From a checkpoint of a small sound classifier: width 256.
Rows from block 4, named by matrix and row number. Rows with one number belong to one neuron. Each number is 128 + 24 x the weight over its row's rms, rounded and kept within 0 to 255. All counts start at 0. After the name is the row's rms in percent of the matrix's.
# fc1: MLP up (model.blocks.4.mlp.fc1.weight, 1024x256), inputs 172-214
# fc2: MLP down (model.blocks.4.mlp.fc2.weight, 256x1024, transposed), outputs 172-214
fc1.572 080 [109 157 106 119 183 106 105 134 110 126 158 160 102 147 116 115 115 115 138 166 150 119 156 105  63 135 146 110 154 160  93  90  96 109 155 112 132 102 125 135 138 156 158]
fc2.572 089 [ 83 127  93 148 146 120 132 156 127 128 137 102 151 112 137 112 143  68 154 108 157 143 143 120 113 144 129  98 137 138 106 120 134 118 123 131 130  95 116 138 147 145 137]
fc1.573 101 [138 108 133 129 129 157 114 132 132 147 163 134 160 153 132 111 145 149 151 131 113 128 161 106  65 118 113 131 174 137 120 106  94 121 101  89 113  93 152 104 140 143 179]
fc2.573 102 [ 82 138  98 140 140 114 123 161 126 122 138 106 147 104 128 102 137  84 157 105 172 148 143 121 123 135 119  85 139 142 111 138 146 117 128 136 145 101 111 137 145 140 154]
fc1.574 091 [140 148 129 128 147 123 109 130 119 121 139 177 134 108 134  88 143 133 138 165 140  84 159 109  87 146 163 114 154 165  85 114 118 131 142  96  64 127 149 143 104 165 147]
fc2.574 078 [ 84 117 105 134 142 111 133 149 110 126 138 114 144 123 124 111 124  59 152 116 157 140 156 122 111 150 121  92 138 128 111 141 140 131 119 135 146  90 110 136 135 142 144]
fc1.575 054 [135 138 145 144 165 137 104 137  98 121 160 125 126 134 117 102 108 132 137 195 113 147 149 106  65 147 175 105 149 152  94  98 151 125 116 101 109 114 130 138 112 122 148]
fc2.575 107 [ 84 122 106 138 141 115 127 160 124 127 136 109 151 114 131 107 136  70 150 115 162 142 147 122 116 148 121  91 137 136 111 130 136 124 119 133 136  93 114 134 139 146 146]
fc1.576 032 [143 123 113 111 163 113 106 140  84 120 166 156 110 120 110 147 113 154 150 179 141 105 127 101 100 137 168 130 157 159  93 110 125 116 152 128 139 124 120 127 107 141 153]
fc2.576 103 [ 85 125 107 138 142 113 129 157 120 124 137 110 150 114 130 106 134  69 153 117 161 142 147 125 116 148 122  89 138 134 108 134 140 126 120 132 136  93 115 137 139 144 147]
fc1.577 198 [129 118 141 170 118 172 109 134 167  93 106 150 154  84 151 117 161 146  94 141 139 159 126  67 134 114 110 119 126 141 150  77 109  89 100  99 116 150 131 106 143 114 119]
fc2.577 063 [122 166  97 146 129 122 133  86 163 109 144 105 129 130 118 159 146 124  97 121 104 126 135 137 154  94 161 122 134 130  94  76  99 141 138 157 124 134 154 146 169 129 148]
fc1.578 036 [179 129 119 116 165 123 113 114 135 125 160 154  99 117  97 118 136 123 147 166 136 110 137 102 110 132 189 115 149 133  86  87  94 119 116  80 132 129 132 108 123 160 175]
fc2.578 106 [ 84 125 108 137 142 112 127 161 121 127 138 110 148 113 130 106 134  68 153 115 162 140 147 125 115 148 120  89 138 134 107 132 137 125 122 133 135  93 115 136 139 145 147]
fc1.579 076 [141 138 151 117 139 115 106 126 112 157 156 180  94 144 127 114 110 114 165 170 140 105 135  93  74 157 154 112 137 165  81 111 109 137 120  91  82 125 154 110 108 156 136]
fc2.579 090 [ 86 121 110 133 143 105 133 160 119 131 143 107 145 120 127 110 131  60 155 118 162 141 152 132 112 151 122  90 128 131 114 133 132 132 119 143 138  91 122 135 135 145 147]
fc1.580 104 [136 163 132 111 151 107 103 105  76 120 187 131  86 134  98 127 102  70 126 149 107 130 138 122 101 160 159 134 154 146  83 116 120 137 134 124 126 106 134 128 147 145 130]
fc2.580 069 [ 91 125 112 137 147 103 127 147 128 137 139 117 131 111 137 124 122  40 160 128 157 121 133 148 110 169 129  98 133 137 109 135 131 124 115 145 131 109 110 145 130 158 132]
fc1.581 043 [ 97 159 144 142 163 125  90 122 111 156 122 161 149 147 124 112 113 144 126 173 131 133 153  95  92 106 142 136 145 161  86 114 115 113 123 128 144 139 150 151 133 112 161]
fc2.581 109 [ 82 125 107 139 141 113 126 161 123 127 136 109 148 113 129 107 138  70 152 117 162 142 147 124 116 148 120  90 137 135 109 131 135 126 120 133 134  96 115 135 139 146 146]
fc1.582 083 [130 105 127 131 143 123 120 151 118 150 128 142 151 129 122 133 106 142 131 141  90 102 139 129  76 134 153 116 171 128 124  80 103 122 122 128  65 101 186 147  95 167 145]
fc2.582 084 [ 86 124  98 142 143 115 131 159 117 131 141 106 153 118 122 108 134  63 153 124 158 140 142 115 119 153 133  95 142 129 104 131 137 130 114 137 140  92 110 138 137 143 138]
fc1.583 031 [161 161 163 134 178 141 110 133 112 134 135 157 149 101 100 134 127 119 135 199 133 129 158 112 125 146 142 133 174 134  83  99 109 135 139  66  99 107 140 133  99 156 139]
fc2.583 111 [ 82 125 107 139 143 113 126 158 123 127 137 112 149 111 128 106 135  71 151 117 162 141 148 124 115 148 120  91 138 136 108 131 137 124 120 133 132  95 116 138 138 146 145]
fc1.584 058 [140 113 144 117 151  95  96 124  94 123 174 132  97 136 130 112  89 114 147 188 137 116 162 107  85 147 156 124 150 172  92 117 115 150 115 127 108 109 143 131 112 141 134]
fc2.584 108 [ 84 121 108 139 140 113 128 159 123 126 134 109 150 110 129 108 136  70 151 117 159 142 147 124 116 150 123  92 138 136 110 130 137 126 119 131 133  94 116 137 140 145 145]
fc1.585 232 [ 75 195 100 133 181 136 110 122 119 103 150 108 149  92 126  69 137 141 135 130 140 136 141 128 108 108 167  85 142 120 138 116 139 124 133 136 128 124 137 158 127 142 122]
fc2.585 073 [143 145 146 138 157 120 132 137 153 142 116 156 112 112 116 137 132 129 123 177 118 127 105 128 120 110 165 123 153  89 113 113 124  98 113 115 112 169 150 125 127 129  72]
fc1.586 037 [114 142 116 118 135 146 104 115 117 124 139 159 124 129  98 116 119 126 133 146 143 136 165 100  85 150 180 127 186 152 110 120  96 132 138 131 122 132 123 166 132 143 178]
fc2.586 107 [ 82 122 110 137 141 113 129 160 121 128 136 110 149 114 128 108 136  69 155 118 162 142 146 125 116 148 120  90 139 134 108 131 134 126 122 134 135  94 116 136 139 143 148]
fc1.587 050 [120 139 118 123 139  86 123 134  91  97 171 147 113 165 131  99 109  81 185 142 149 149 150 142  86 127 181 111 143 136 103 109 116 130 153 139 113  85 144 135 117 143 171]
fc2.587 105 [ 83 124 107 136 139 110 128 160 122 127 137 110 147 114 131 110 133  66 153 118 160 140 145 126 115 150 121  91 137 135 109 133 136 126 119 134 136  94 115 136 138 146 147]
fc1.588 047 [176 146 132 161 164 121 113 104 152 137 161 147 140 113  87 110 109 158 130 147 132  92 138  98 122 128 142 102 149 161  61  96  77 148 143 112 108 108 151 141 122 120 143]
fc2.588 111 [ 85 124 105 139 141 114 128 160 122 127 135 110 150 114 131 106 138  70 153 119 161 143 145 124 117 149 124  90 139 133 106 131 137 125 121 131 135  96 115 137 141 145 145]
fc1.589 060 [130 154 128 118 163 141 120 119 131 123 168 168 100 132 100 103 118 129 136 148 122 107 185 128  83 128 148 119 170 153  76 105 114 129 137 101 108 131 166 154 135 140 156]
fc2.589 107 [ 84 123 107 138 142 113 127 159 122 127 137 111 150 111 126 108 134  68 152 117 160 141 148 123 117 149 122  91 137 133 109 131 136 127 121 134 134  93 116 137 137 145 146]
fc1.590 053 [122 123 156  95 162 114 122 134 112 124 171 145 101 136 114 105 115 108 166 161 154 107 140  98  69 146 158 136 169 120 105 148  98 117 164 104  90 105 147 169  98 156 141]
fc2.590 103 [ 83 124 107 145 143 115 127 160 125 129 134 109 156 108 129 105 138  70 148 112 162 139 145 121 116 147 125  91 137 139 110 127 135 123 118 129 131  95 115 138 135 147 143]
fc1.591 062 [109 125 151 112 155 157 124 109 134 118 155 142 105 105 104 115 114 129 156 134 144 134 180 117  71 129 153 115 166 180  88 112 113 151 108 108 103 142 142 130 115 145 150]
fc2.591 100 [ 86 123 106 137 140 113 132 157 123 124 139 106 147 115 126 107 132  65 153 117 160 140 151 123 119 147 121  92 140 134 107 136 138 126 119 131 135  92 115 136 139 143 144]
fc1.592 087 [129 127 127 157 144 141 108 127 162  87 144 133 124 114 114 114 181 107 118 152 120 140 155 108 108 167 147 125 161 135 101 107  89 126 143 131 113 116 128 120 122 137 158]
fc2.592 060 [ 81 119 114 144 155 108 119 159 105 145 136 117 155 132 132 104 120  50 156 128 161 126 141 117  99 156 127  92 135 124 105 127 123 123 108 139 126  89 116 141 113 159 145]
fc1.593 216 [ 73 100  97 129 141 117 152 187  97 104 152 163 172 127  80  96  79 126 134 155 140 123 141 156 100 139 133 132 108 129 124 127 115  99 123 134 130  44 135 161 141 106 130]
fc2.593 071 [147 149 137  81 144 145 114 125 110  93 161  90 109 158 124 102 105 129 143  84 108 149 143  93 129 120 109 146 113 107 130 134 141 163 123 124 109 120  84 106 131 121 145]
fc1.594 048 [164 131 144 116 168 129 102 124  95 118 137 173 133 140  94  67  92 126 130 149 138 110 177  89  92 136 143 124 134 161  77 118  95 139 129  99 116 108 122 115 144 124 123]
fc2.594 103 [ 85 121 108 139 139 114 133 159 124 127 137 109 151 112 128 108 136  67 152 118 158 142 146 123 117 147 124  92 140 136 107 131 135 127 120 133 134  90 115 138 137 149 147]
fc1.595 202 [ 74 184 128 131 161 118 112 124 135  76 132 124 122  82  76  40 161 104 120 149 164 116 162 110 131 116 150  69 142 129 113 126 122 136 125 151 103 136 120 157 116 132 125]
fc2.595 070 [145 149 131 112 106 105 133 115 164 129 121 132  89 177 148 172 144 119 110 135  95 133  87 157 141 110 117 150 126 115 132 113  90 134 141 148  90 143 157 101 154 112 157]
fc1.596 119 [128 121 161 123 143 141 104 133 133 128 139 162 114 122 113 102 126 127 133 152 164  96 161 103  63 135 122 125 149 151  98  88 116 108 136  68 102 114 134 137  80 151 139]
fc2.596 089 [ 79 124 104 146 154 112 129 163 136 129 139 113 145 120 133 109 133  74 144 118 161 148 142 124 112 151 128  99 131 137 112 119 124 114 120 136 129  91 112 137 143 150 138]
fc1.597 254 [117 116  82 119 118  97 133 192 118 147 149 142 157 149 110 121 106  84 117 150 174  80 107 166 123 126 128 128 119 144 108 136 145  92 147 125 129 128 147 181 140 138 137]
fc2.597 096 [164 115 125  97 138 134 131 106 123 122 134  89 100 149 169 126 120 109 123 106 121 112 139 138 122 110 151 134  97 103 152 116 169 122 115 110 149 142 150 140 128 101 101]
fc1.598 033 [143 126 172  98 166 125 111 133 123 146 163 163 104 120 113 126 106 134 140 182 169 147 164 108  85 151 159 133 163 188 123  96  76 120 148  89 126  92 172 123 101 139 150]
fc2.598 112 [ 84 126 106 139 142 112 126 160 123 125 136 110 148 111 129 106 136  69 151 117 162 142 146 126 117 148 121  90 138 135 109 130 136 125 121 134 133  95 116 138 140 145 146]
fc1.599 071 [133 120 141 121 141 149 111 118 123 137 158 173 119 132 113 111 127 126 134 167 114 102 170 115  74 158 154 127 155 166  77 118  96 114 109  71  99 124 146 146 103 129 137]
fc2.599 100 [ 86 125 108 142 143 116 126 161 127 126 133 109 150 105 128 103 137  70 148 115 166 140 147 123 119 144 123  86 136 137 111 128 138 125 121 128 132  97 119 143 138 145 142]
fc1.600 044 [156 112 169 146 154 145 153 154 105 110 138 182 120 149 119  76 109 135 139 163 147 120 154 108  75 114 161 123 158 127  90  83 147 149 136 102 110 146 149 128 124 115 123]
fc2.600 112 [ 85 125 107 138 141 112 126 159 123 125 138 111 147 112 127 106 134  69 151 118 161 140 146 126 116 150 121  91 137 135 108 131 135 124 119 134 133  94 115 137 138 146 146]
fc1.601 067 [144 114 148  99 160  95 136 159  94 120 143 141 119 148 137 121 107 119 165 156 142 110 172 101  67 146 164 115 147 135  78 110 137 141 114 100 106 122 159 157  91 153 134]
fc2.601 113 [ 83 126 106 140 141 114 126 158 123 125 137 110 150 111 130 106 138  71 150 117 162 143 146 124 116 148 122  89 138 136 110 131 136 124 120 133 133  95 115 135 139 147 147]
fc1.602 054 [150 119 142 106 171 133 116 128 109 119 141 160 106 145  95 109 120 150 136 181 135 122 181  99  93 155 161 141 152 149  94 114 109 128 138  85 100 103 136 132 101 122 124]
fc2.602 107 [ 83 131 106 141 147 117 126 162 128 124 139 106 153 109 126 105 138  69 149 114 164 140 144 126 117 146 127  91 136 137 107 126 134 119 122 132 133  91 115 139 144 143 146]
fc1.603 037 [150 128 161 141 135 129  97 157 127 154 158 151 112 168  91  99  77 159 155 158 139 125 152  91 108 110 181 133 167 151 117 105 129 141 132 107 146 110 133  96 123 145 144]
fc2.603 108 [ 83 125 105 139 141 114 129 158 124 125 136 111 148 111 129 108 135  68 151 117 161 142 147 124 114 149 122  89 138 134 109 131 137 127 118 134 135  94 117 138 139 145 147]
fc1.604 043 [161 125 132 112 139 140 125 125 116 141 140 180 106 154 112 108 125 123 148 184 133 121 161  78 105 126 159 132 125 160  75 103  94 131 123 121  96 134 153 111 104 136 129]
fc2.604 110 [ 84 126 107 141 142 112 126 158 123 126 138 110 148 110 127 106 135  71 149 118 162 142 147 125 119 148 122  89 137 136 107 130 136 124 121 133 134  94 116 137 140 144 146]
fc1.605 220 [140 125 145 154 125 141 114 120 164  70 100 148 132 114 148 124 189 132  89 146 149 171 142 111 136 120 128 104 117 146 140  70 110 125 104 135 126 144 142 123 157 124 138]
fc2.605 076 [140 139 119 140 127 121 131  77 161 119 120 126 140 138 131 149 122 150  90 140  92 115 148 123 169  88 143 145 134 127 101 104 101 128 130 128 101 123 147 164 151 134 113]
fc1.606 221 [121 140 136 149 105 177 125 123 168  93 122 123 153  91  97 100 120 149 106 104 145 109 178 119 138 111  89 132 166 140 113 129 139 129 131 114 107  80  83 132 120 122 132]
fc2.606 071 [136 160 122 134  81 125  87 105 152 142 119 135 124 132  94 130 150 141 116 137 133 130  89 128 166 121 120 151 146 143 142 131 121 135 153 131 138 143 101 156 116 124 105]
fc1.607 076 [103 142 136 113 179 115  96 156 109 138 155 145 101 128  98 114 129 109 134 163 141 105 149 118  86 138 145 107 148 138  99 113 107 101 135  93  74 102 135 136 118 163 146]
fc2.607 103 [ 85 127 103 145 146 116 127 157 127 130 138 105 150 112 132 105 139  67 152 116 163 136 143 123 119 146 127  92 134 140 106 126 127 119 121 135 129  96 117 134 144 150 144]
fc1.608 053 [121 146 128 116 164 113  62 139 110 101 178 158 111 114 116 108 138 113 145 155 140 114 152 106  79 137 161 129 140 128 103 110 107 126 161 133 110  94 141 152 104 138 163]
fc2.608 108 [ 83 125 107 140 140 112 127 159 122 126 135 109 149 112 129 106 136  69 152 117 163 143 146 123 118 147 121  89 137 134 108 131 136 125 122 133 135  94 114 136 139 144 146]
fc1.609 032 [134 147 170  88 163 118 132 114  95 113 167 143  95 126 140 134 133 117 131 185 126 134 157  80  84 130 168 157 150 152  84 100 112 150 139  81  95 125 142 102 148 118 149]
fc2.609 110 [ 83 124 107 139 141 113 126 159 125 127 136 109 151 112 128 107 135  71 152 116 161 143 147 123 117 147 120  90 138 135 109 128 136 125 118 134 133  95 116 136 138 147 145]
fc1.610 041 [133 151 126 127 171 139 109 128 119 101 123 162  96 137 136 120  94 117 159 155 125 119 185  89  69 129 161 113 168 137 109  85 124 105 137 101 103 116 145 131 119 144 162]
fc2.610 091 [ 87 120 106 137 141 112 131 162 124 124 137 110 148 116 129 106 130  64 149 120 160 139 148 120 118 150 125  95 135 135 106 133 134 123 121 131 134  94 112 133 138 143 145]
fc1.611 051 [130 141 146 150 146 132 132 111 138  83 164 160 119 114 103 116 138  93 146 159 129 113 143 104 106 132 157 130 164 170  80  89 121 126 145 111 101 102 123 153 122 141 161]
fc2.611 111 [ 84 125 107 139 143 112 126 158 124 125 137 110 148 111 129 107 136  70 151 118 161 142 146 123 118 148 122  91 139 136 107 130 134 124 122 132 133  94 116 137 139 146 145]
fc1.612 041 [143 140 133 121 178 116  96 141 106 106 155 163 125 160  88 100 112 120 135 154 132 113 157  83 107 139 136 142 145 154  77  79 124 138 129 124 112 128 157 123 115 117 145]
fc2.612 109 [ 84 124 107 139 142 113 127 159 122 128 137 109 151 112 130 105 137  71 153 115 162 141 147 122 117 148 121  90 138 135 108 131 137 124 120 133 134  95 114 137 138 146 146]
fc1.613 026 [138 114 125 101 156 121 142 145 114 133 156 180 108 135 114 120 121 152 154 136 127 117 160 106  82 126 156 131 153 156  89 119 141 122 147 116 133 147 151 141 112 152 136]
fc2.613 109 [ 85 122 109 138 140 114 130 158 124 126 136 109 151 112 129 108 137  69 151 116 160 142 147 124 118 147 120  90 140 134 108 130 136 125 121 133 133  92 115 136 139 146 146]
fc1.614 047 [155 150 160 110 165 151 104 115 109 141 160 151 110 120  95  93 114 107 167 188 140 125 169 110  90 163 173 136 165 141  92 139 121 132 139  68 111 122 136 121  84 141 137]
fc2.614 109 [ 82 124 109 138 141 114 128 158 124 127 137 110 151 112 131 107 137  72 151 116 160 143 146 122 116 147 121  90 140 136 109 131 136 125 120 131 134  94 114 135 138 147 146]
fc1.615 067 [146 125 151  96 155 161 113 145 120 124 133 178 115 117 100 115 130 145 141 160 136 115 168 110  92 136 163 129 147 160  70 105 130 141 128 100 111 125 157 150  98 120 120]
fc2.615 111 [ 83 125 105 139 140 112 126 158 126 124 138 109 147 112 128 108 136  70 151 117 163 144 147 124 119 146 121  90 139 133 108 130 136 125 120 135 134  95 117 136 140 144 147]
fc1.616 080 [128 152 126 134 148 144  95 131  94 116 147 135 113 133 113 114 165 114 164 145 134 141 151 120 117 124 152  97 147 132  93  96 127 100 156 102 121 106 128 136 135 134 164]
fc2.616 112 [ 84 125 106 138 142 114 127 159 125 124 137 110 149 112 128 107 137  71 151 117 161 143 148 123 117 147 121  90 138 135 109 130 136 125 120 132 133  93 115 137 140 145 146]
fc1.617 058 [124 131 159 114 160 117 101 120 135  98 158 143 133 111  96 119 107 126 153 162 152 127 184 108 114 126 146 116 167 166 102 118 125 138 116 114 110 143 130 124 101 150 146]
fc2.617 104 [ 87 122 107 140 140 114 129 159 126 124 136 107 149 112 131 107 137  68 151 115 159 143 145 122 116 147 121  91 137 134 110 131 138 126 116 132 136  95 114 136 140 145 146]
fc1.618 056 [152 132 153 132 152 130  86 124 105 127 143 186 110 162 108 114 115 135 137 163 125 138 163 125  85 135 163 104 147 137 101 102 122 132 123  80 101 132 137 119 119 109 143]
fc2.618 104 [ 81 123 110 142 142 116 129 159 123 129 134 111 153 109 131 108 138  69 152 117 159 143 145 120 116 148 123  91 138 136 110 129 135 126 118 131 134  94 114 136 136 149 145]
fc1.619 207 [136 127 118 143 101 144 116 123 187 110 117 113 160 100  99 111 107 149  95 107 159 103 175 141 152 103  97 137 177 122 112 139 134 112 142 103 111  83  89 137 128 134 129]
fc2.619 068 [128 162 140 134  77 145  82 119 156 139 124 129 133 131  79 118 143 147 109 120 141 126  98 122 160 109 114 145 145 139 150 133 131 126 139 128 139 134  93 138 108 104 113]
fc1.620 037 [147 138 155  88 157 127 116 150 125 122 155 167 112 117 117 120  89 118 128 184 141 135 187  96 128 153 141 118 148 154 114 109 116 133 126 120 103 122 124 144 113 140 151]
fc2.620 110 [ 84 125 109 140 140 114 126 160 126 125 135 109 153 110 128 107 137  71 148 115 162 144 147 125 119 148 121  89 137 134 108 131 137 124 120 131 134  91 113 136 140 143 145]
fc1.621 036 [112 153 142 107 173 110 111 115 127 102 135 157 111 123  98 102  88 148 131 151 117  99 121  88 109 150 160 137 131 142  86  99 101 124 135 104 136 152 162 110 137 138 169]
fc2.621 109 [ 85 124 107 139 142 113 126 159 123 126 138 109 152 112 131 107 136  69 150 115 161 142 146 124 118 148 122  90 139 135 109 130 138 125 122 131 133  93 115 138 138 146 145]
fc1.622 032 [145 152 152 128 148 135 111 136  99 145 144 183 116 144 101 115 115 131 143 174 122 119 182  85 106 133 122 127 172 176 125 124 124 157 124 131 113 102 130 134 104 106 138]
fc2.622 111 [ 82 125 108 139 139 113 127 159 124 126 136 109 151 112 129 108 137  70 151 117 162 143 146 124 117 147 120  91 137 135 109 129 137 126 121 133 133  94 116 135 139 145 147]
fc1.623 032 [134 123 146 101 145 124 103 118 144 129 136 126 114 153 119 128  99 140 122 172 150 108 137  85  75 130 162 126 148 167  99  89 104 115 139  94 135 114 147 109 103 126 152]
fc2.623 109 [ 83 125 106 139 140 113 128 159 123 124 138 109 149 112 130 108 136  68 152 117 161 143 145 125 118 148 123  89 138 134 109 131 137 125 120 135 134  93 116 138 138 145 146]
fc1.624 252 [114 113 153 129 109 154 134 132 138 142 129 140 162 128 151 137 154 135 146 111 123 153 122 112 106 115  94 127 167 122 116 123 136 135 159  81 104  72 145 138 134 136 112]
fc2.624 083 [114 154 140  98 106 143 103 132 139 116 103 146 137 129 137 131 153 142 103  88 145 138 110 126 147 103  94 110 119  98 144 120 143 130 156 142 108 165 146  95  98 123 133]
fc1.625 110 [132 150 168 150 144 149 111 153 162 125 142 169 141  91  82 123 163 130 117 145 144 125 126  98 103 131 149 125 148 178 108  97 100 104 140  90 105 112 112 115 117 158 159]
fc2.625 085 [ 82 131 112 136 138 110 122 152 140 117 139 117 148 118 134 115 144  56 143 116 164 150 151 127 128 144 115  97 133 134 125 128 135 119 121 138 125 100 113 138 142 159 142]
fc1.626 222 [112 116 128 149 131 130 127 142  96 143 100 170 145 130 119 136 132 138 156 150 133 164 116 119  52 169 127 110  97 161 140  93 121 161  98 149 136 108 139 125  88 150 132]
fc2.626 071 [135 131 130 177 130 126 137 126 135 164 124 172 133 147 114 154 129 142  83 147 124 119  96 119 150 143 155 142 104 161 124  94 115 121 143 126 101 123 109 146  89 127  75]
fc1.627 036 [142 118 174 105 145 107 118 128 112 127 140 168  90 140  82  99 116 117 123 182 160 139 161  94 127 152 157 161 156 180 107 113  83 133 144 110  88 129 169 135 105 115 156]
fc2.627 104 [ 82 123 109 140 139 114 129 159 122 128 136 108 153 113 127 106 135  67 151 115 161 143 147 122 117 148 122  92 137 134 108 131 138 127 120 132 134  91 114 134 137 143 146]
fc1.628 207 [ 87 175  90 132 167 103 126 148 155  84 146 123 109 107 114  77 163  97 112 161 181 121 163 138 142 122 156 110 134 138 123 133 110 114 138 117 109 151 136 123 162 135 122]
fc2.628 066 [156 126 124 137  99 137 175 114 140 126 144 122  96 177 180 159 128 102 149  95  87 143  71 146 114 138 127 162 130 160 134 124 107 153 153 147 113 118 130 110 136 136 154]
fc1.629 046 [137 128 128 139 156 112 108 165 139 100 146 123  88 135 116 120 105  97 177 158 160 139 169 119 115 119 140 119 145 171  93  92 136 107 146 117 118 111 146 140 115 104 156]
fc2.629 107 [ 83 124 108 139 138 113 129 159 124 126 136 109 149 111 128 109 136  67 151 117 160 142 146 124 119 148 120  88 138 134 109 131 135 128 121 134 133  94 117 137 138 145 146]
fc1.630 031 [124 171 163 133 140 146 114 132 144 128 155 177 100 123 109 128 100 142 140 186 129 150 150  83 127 163 131 155 134 198 106 112  87 117 131 118 119 110 163 117 105 125 171]
fc2.630 110 [ 83 124 108 138 142 112 128 158 124 126 138 110 149 110 127 108 135  69 151 119 162 142 148 125 118 147 122  90 139 134 107 131 134 126 121 134 132  92 116 137 139 145 146]
fc1.631 239 [111 133 112 123 118 130 118 129 115 130 170 117 136 155 109 123 144 116 111 114 148 105 156 136 101 121 131 122 120 120 115  69  79 127 143 133 123 101 145 124 151 120 201]
fc2.631 076 [140 111 107 124 109 131 110 119 149 130 110 155 101 125 112 165 114 130 121 113 148 140 132 149 126 133  95 127  67 141 172  92 101 103 106 156 157 174 160 109 139 127 156]
fc1.632 199 [127 141  99 105 149 137  86 134 100 103 115 111 123 133 163 126 156 135 125 125 126 137 179 124 128 130 111 109 121 102 112 122 146 100 134 125 120 100 100 125 143 118 146]
fc2.632 054 [144 126 127 129 108 130 144 117 125 129 141 134 101 153 128 129 121 114 133 147 106 119  93 118 106 110 156 119 131  86 163 119 119 129  93 154 142 176 170 123 115 145 116]
fc1.633 065 [122 141 138 131 164 136 105 106 124 129 161 162 102 129  96 121 119 135 135 176 142 146 193 102 101 139 173 101 167 155  73 115 110 132 140  95 113 107 123 148 137 158 139]
fc2.633 106 [ 85 123 107 139 139 112 129 158 122 126 137 109 149 113 130 107 136  68 151 116 160 142 144 124 116 149 121  91 138 134 107 131 138 126 118 134 135  91 114 136 137 148 145]
fc1.634 166 [109 165  98 133 137 162 111 185 164 122 112 108 155 109 149  92 188 153 140 115 163 149  93 127 148 104 116 101 163 119 119 133 147  83 156 106 142 147 102 132 157 103 169]
fc2.634 052 [134 148 121 133 148 136 127 122 147 134 141 158  88 116 125 177 121 165 101 154  98 125 108 142 135 150 170 142 128 134 120  97 111 105 137 135 113 151 132 113 142 102 115]
fc1.635 045 [148 152 142 114 161 141 138 102 116 126 158 148 118 118 117  99  99 119 156 171 136 108 158 110 110 127 162 147 183 164  72 118 106 115 146 107 100 126 128 163 138 112 181]
fc2.635 114 [ 83 126 106 138 142 112 126 159 125 125 138 110 150 111 129 107 136  71 150 117 161 142 147 125 117 148 121  89 137 135 108 130 135 124 120 133 133  95 115 135 140 145 146]
fc1.636 068 [126 118 136 115 168 122 131 140 106  89 168 138 105 167 122 119 117 142 170 153 119 151 153 104  67 160 163 119 156 154 102 125 136 153 126 104 127 110 146 121 137 171 168]
fc2.636 105 [ 82 124 112 135 146 111 126 158 122 126 138 109 152 115 128 105 135  71 154 117 160 145 151 123 120 147 120  96 139 130 111 134 138 126 121 129 132  94 109 130 140 145 140]
fc1.637 062 [170 144 155 138 147 112 110 123 108 108 142 187 125 133 115 116 128 125 114 162 134 119 156 122  92 150 153 106 158 155  76 103 120 107 132 120 105 120 148 141  85 157 122]
fc2.637 100 [ 85 124 105 137 141 116 125 157 124 132 137 107 153 115 129 104 136  70 152 108 166 140 149 122 116 144 118  94 134 135 110 131 135 122 119 130 137  96 114 132 141 146 148]
fc1.638 059 [131 127 164  98 160 120  86 131 130 111 146 165 106 145 108 116 129 125 140 148 127 106 156  89 108 136 149 111 177 146  90 126 133 140 124  99 129 133 147 139 113 131 164]
fc2.638 108 [ 82 125 108 138 142 112 130 159 123 126 137 110 148 112 130 107 135  70 151 114 162 143 147 125 117 147 121  90 138 135 108 131 136 126 122 134 134  94 115 136 140 145 145]
fc1.639 035 [140  94 143 130 166 141  89 136 122 120 164 185 123 129 118  99 104 142 165 148 179 120 168 108  95 128 146  96 128 179 120 116 116 128  87  96 136 123 166 131 103 131 141]
fc2.639 108 [ 84 125 105 138 144 115 126 160 122 127 137 111 150 112 128 107 136  72 151 117 164 142 147 123 115 148 123  90 136 135 109 130 133 122 120 133 134  94 116 136 139 145 146]
fc1.640 031 [138 163 157 122 141 151 120 131 131 127 164 155  90 130 110 110 132 145 121 210 140 139 154  62  78 164 160  98 163 177 110 101  90 125 140  98 131 132 144 134 127 163 147]
fc2.640 112 [ 84 125 107 139 141 112 127 158 124 124 136 111 149 111 129 107 137  71 151 118 162 143 145 124 116 149 122  89 138 136 108 130 135 125 120 133 133  95 115 137 139 146 147]
fc1.641 208 [138 130 155 154 124 145 106 126 179  79  88 140 142  77 136 117 191 150  82 162 157 155 148  97 144 110 135  79 141 135 133  78 104 122 106 127 118 152 139 140 142 118 127]
fc2.641 069 [141 143 125 138 153 117 129  69 166 118 135 129 131 139 133 147 120 139  96 155  96 109 157 125 166 107 157 143 132 137  97  95  90 113 116 140  91 122 150 171 149 149 118]
fc1.642 050 [139 131 137 132 147 137 108 143 128  99 166 162 120 120 126 116 110 112 142 174 145 114 162 117 100 165 157 111 187 124 101 119 139 103 113 119  97 105 127 144  68 156 136]
fc2.642 109 [ 84 128 108 138 142 108 125 160 122 127 139 112 145 112 128 106 135  67 150 118 163 138 145 128 116 153 122  90 134 136 107 131 133 125 120 137 133  97 115 136 139 146 149]
fc1.643 060 [130 131 161  95 161 144 111 135 109 118 153 136 113 100 117 143 133 137 163 143 146 135 159 104 105 154 129 137 158 155  78 150 145 161 124  94 140 137 135 114 106 140 149]
fc2.643 110 [ 84 125 106 138 142 114 127 159 124 126 136 109 151 112 129 107 137  71 152 116 162 143 147 123 118 147 121  90 138 135 108 129 136 124 120 132 133  93 114 136 140 146 146]
fc1.644 066 [139 152 130 143 157 121  74 148 125 124 148 142 101  95  91  98 138 110 132 159 158 107 154 106  98 151 125 114 148 155  94 104 112 134 155 126  97  92 132 128  99 145 128]
fc2.644 095 [ 88 122 108 138 142 113 129 160 124 127 136 113 153 108 129 110 134  70 152 118 152 137 145 123 109 149 122  94 141 138 106 133 133 126 111 132 129  96 115 140 134 153 145]
fc1.645 065 [154 152 156 129 158 125  98 126 130 130 167 183 109 124  96 124 103 136 136 162 138 117 153 104 108 117 162 148 144 140  81 100  77 140 126  73  86 129 159 128  74 126 138]
fc2.645 108 [ 84 123 107 139 141 114 128 159 123 127 137 109 149 113 130 106 137  70 151 116 162 142 146 123 115 148 123  92 137 135 107 131 136 125 120 132 135  94 114 137 138 146 146]
fc1.646 036 [ 99 150 151 148 140 131 100 156 120 129 143 162 100 144 125 109 110 127 137 167 157 117 173 110 131 150 130 118 121 152 108 127  95 162 146  88 137 122 160 110 111 138 159]
fc2.646 110 [ 84 125 107 139 141 113 128 157 123 125 137 109 149 111 129 107 137  69 151 118 161 143 145 123 117 149 122  90 139 135 110 131 137 125 119 133 133  94 115 135 139 147 147]
fc1.647 030 [137 152 160 149 175 145 124 135  99 133 158 181  87 157 118 111 108 115 125 145 131 123 153  98 109 131 156 137 136 172 143  91 117 108 121 118 101 143 165 128  97 128 147]
fc2.647 114 [ 84 126 106 139 140 112 127 159 125 124 138 110 148 110 129 107 136  70 151 118 162 141 146 126 117 149 122  88 138 135 108 130 135 124 120 133 134  95 117 137 140 146 147]